Weights of a small self-supervised image encoder.
Model: 10.7M parameters, arch vit.
Training: 28600 steps, batches of 64.
Data: 48750 training examples, 37.5 epochs.
Rows from block 2 of a small self-supervised image encoder, named by matrix and row number. Rows with one number belong to one neuron. Each number is 128 + 32 x the weight over its row's rms, rounded and kept within 0 to 255. All counts start at 0. After the name is the row's rms in percent of the matrix's.
After each neuron's rows are labels from the 100 images, of 14976, where the neuron reaches its highest value: "responds to" is what is common among them. Only what is clearly more common there than usual is listed. The data: simulated telescope pictures of galaxies.
# fc1: MLP up (model.blocks.2.mlp.fc1.weight, 768x384), inputs 64-127
# fc2: MLP down (model.blocks.2.mlp.fc2.weight, 384x768, transposed), outputs 64-127

fc1.49 184 [128 149 129 128 128 128 128 128 128 128 127 128 128 246  88 128 128 144 128 128 128 128 127 128 148 172 128 128 128 128 128 211 125 128 128 128 128 134 128 128 128 149 128 128  74 128 128 114 128 128 227 128 152 140 128 128 128 118 128  42 128 126 128 128]
fc2.49 135 [128 128 128 128 128 118 128 130 128 114 128 128 126   0 128 128 128 130 127 128 128 129 128 128 128 128 128 129 128 128 128 131 142 127 128 128 125 127 134 132 128 142 192 129 231 128 126 129 128 128 118 128 128  90 128 128 128 128 129 128 128 128 129 128]
responds to: flattened elliptical

fc1.267 180 [128 147 125 128 128 128 128 128 128 128 128 128 128 142 144 128 128 255 128 128 128 128 125 128  20  57 128 128 128 128 128 153  89 128 128 128 128 127 128 128 128 116 128 128 128 128 128 124 128 128 120 128 174 204 128 128 128 127 128 128 128 138 128 128]
fc2.267 106 [128 128 128 127 127 113 128 139 128 128 128 128 127  83 128 128 128 143 129 142 128  97 128 128 128 125 128 124 128 128 128 127 114 128 128 130  93 126 129 121 127 133  99 129 102 128 133 100 128 128 124 128 135 116 128 128 128 128 130 128 128 128 127 128]
responds to: bright star with spikes

fc1.501 196 [128 135 114 128 128 128 128 128 128 128 128 128 128 225  71 126 128  80 128 128 128 128 100 128  81 235 128 128 128 128 128  54 142 128 128 128 128 172 128 128 128 137 128 128 129 128 128 155 128 128  63 128  76 160 128 128 128 252 128  92 128 140 128 128]
fc2.501 162 [127 128 128 127 130   0 128 128 128 147 128 128 128 117 128 128 128 139 128 124 128 132 128 128 128 128 128 128 128 128 128 127 131 131 128 128 119 127 130 187 128 129 118 128 255 128 128 128 128 128 126 128 128  87 128 128 128 128 140 128 128 128 128 128]
responds to: round elliptical

fc1.521 021 [128  67 122 128 128 128 128 128 128 128 128 128 128 165 208 128 128 187 128 128 128 128 134 128 185 155 128 128 128 128 128  93 136 128 128 128 128 123 128 128 128  75 128 128  66 128 128 115 128 128 139 128  26 213 128 128 128 196 128 132 128 106 128 128]
fc2.521 012 [128 128 128 128 128   0 128 153 128 135 128 129 131 101 128 128 128  56  76 128 128 129 128 128 128 127 128 129 128 129 128 144 181 129 128 135 128 129 122 122 126 164  61 126 145 128 138 132 128 128 137 128 130 106 128 128 128 128 255 128 128 128 131 128]
responds to: bright star with spikes; star cluster

fc1.304 897 [128 128 128 128 128 128 128 128 128 128 128 128 128 255 124 128 128 165 128 128 128 128 128 128 130 126 128 128 128 128 128 130  31 128 128 128 128 123 128 128 128 126 128 128 189 128 128 144 128 128 122 128 120  50 128 128 128 135 128 128 128 125 128 128]
fc2.304 967 [128 128 128 128 128 127 128 127 128 128 128 128 128 151 128 128 128 127 128 128 128 128 128 128 128 128 128 128 128 128 128 128 175 128 128 128 129 128 127 128 128 128 109 128 123 128 128 128 128 128 128 128 128  51 128 128 128 128 130 128 128 128 128 128]
responds to: bright star with spikes

fc1.383 442 [128 112 130 128 128 128 128 128 128 128 128 128 128  30 135 128 128  70 128 128 128 128 129 128 155 150 128 128 128 128 128 121 163 128 128 128 128  32 128 128 128  75 128 128 133 128 128 143 128 128 152 128 163 101 128 128 128 255 128 126 128 127 128 128]
fc2.383 407 [128 128 128 128 128 129 128  67 128 110 128 128 126   0 128 128 128 143 127 129 128  18 128 127 128 128 128 128 128 128 128 126 255 126 128 127 131 131 128 131 128 128 121 129 130 128 135 127 128 128 129 128 127 200 128 128 128 128 113 128 128 128 128 128]
responds to: tilted; barred spiral; small; winding: anticlockwise outward

fc1.184 731 [128 128 127 128 128 128 128 128 128 128 128 128 128 244 110 128 128 198 128 128 128 128 128 128 120 116 128 128 128 128 128 127 129 128 128 128 128  50 128 128 128  92 128 128 255 128 128  66 128 128 214 128 189 141 128 128 128  65 128 150 128 124 128 128]
fc2.184 934 [128 128 128 128 128 128 128   0 128 128 128 128 128 109 128 128 128 128 128 130 128 128 128 128 128 128 128 128 128 128 128 128 255 128 128 128 108 128 128 124 128 128 127 128 163 128 128 128 128 128 139 128 128 116 128 128 128 128 147 128 128 128 128 128]
responds to: many stars; barred spiral; merging pair; winding: clockwise outward

fc1.95 389 [128 119 131 128 128 128 128 128 128 128 128 128 128 181 137 128 128 182 128 128 128 128 131 128 161 147 128 128 128 128 128  84  59 128 128 128 128 157 128 128 128 184 128 128 110 128 128 208 128 128  98 128 129 255 128 128 128 123 128 132 128 127 128 128]
fc2.95 331 [128 128 128 128 128 121 128 128 128 127 128 128 128 134 128 128 128 125 128 129 128 130 128 128 128 128 128 129 128 128 128 119  65 128 128 128 120 128 128 125 128 129  45 128 131 128 132 128 128 128 129 128 128 124 128 128 128 128 129 128 128 128 128 128]
responds to: bright star with spikes; round elliptical; flattened elliptical

fc1.497 646 [128 131 128 128 128 128 128 128 128 128 128 128 128 255 128 128 128 255 128 128 128 128 127 128 124 128 128 128 128 128 128 129 220 128 128 128 128 129 128 128 128 113 128 128 125 128 128 131 128 128 156 128 131   0 128 128 128 132 128 128 128 128 128 128]
fc2.497 829 [128 128 128 128 128 128 128 125 128 128 128 128 128 255 128 128 128 128 128 129 128 128 128 128 128 128 128 128 128 128 128 128 123 128 128 128 127 128 130 128 128 128 128 128 133 128 128 128 128 128 128 128 128 106 128 128 128 128 128 128 128 128 128 128]
responds to: bright star with spikes; irregular

fc1.472 110 [128 180 132 128 128 128 128 128 128 128 128 128 128 119 175 128 128 100 128 128 128 128 128 128 114 140 128 128 128 128 128 169  35 128 128 128 128 126 128 128 128 136 128 128 112 128 128 255 128 128  68 128 156 136 128 128 128  25 128 125 128 131 128 128]
fc2.472 073 [128 128 128 128 128 127 128 137 128 170 128 128 127 111 128 128 128 143 167 127 128 129 128 128 128 135 128 129 128 128 128 132 167 128 128 129 129 129 129 126 128 142 121 128 125 128 123 127 128 128 135 128 119 122 128 128 128 128  90 128 128 128 126 128]
responds to: many stars; round elliptical

fc1.158 309 [128  94 130 128 128 128 128 128 128 128 128 128 128  59 191 128 128 145 128 128 128 128 130 128  56 153 128 128 128 128 128 127 255 128 128 128 128 121 128 128 128  81 128 128 169 128 128 169 128 128  61 128 111 144 128 128 128 129 128 130 128  78 128 128]
fc2.158 299 [128 128 128 128 127 124 128 177 128 129 128 128 128   0 128 128 128 187 125 127 128 127 128 128 128 132 128 128 128 128 128 127 255 128 128 128 128 128 129 132 128 127 132 128 133 128 127 127 128 128 119 128 127 114 128 128 128 128 129 128 128 128 128 128]
responds to: lensed arc

fc1.195 211 [128  77 133 128 128 128 128 128 128 128 128 128 128 150 152 128 128 180 128 128 128 128 134 128  44 136 128 128 128 128 128 182  96 128 128 128 128 104 128 128 128 140 128 128  77 128 128 140 128 128 212 128 134 116 128 128 128 104 128 128 128 136 128 128]
fc2.195 210 [128 128 128 128 128  35 128 116 128 128 128 128 129 124 128 128 128 126 133 120 128 127 128 128 128 129 128 128 128 128 128 131 136 128 128 129 128 131 126 255 127 128   0 128   0 128 128 132 128 128 152 128 128 122 128 128 128 128 130 128 128 128 128 128]
responds to: bright star with spikes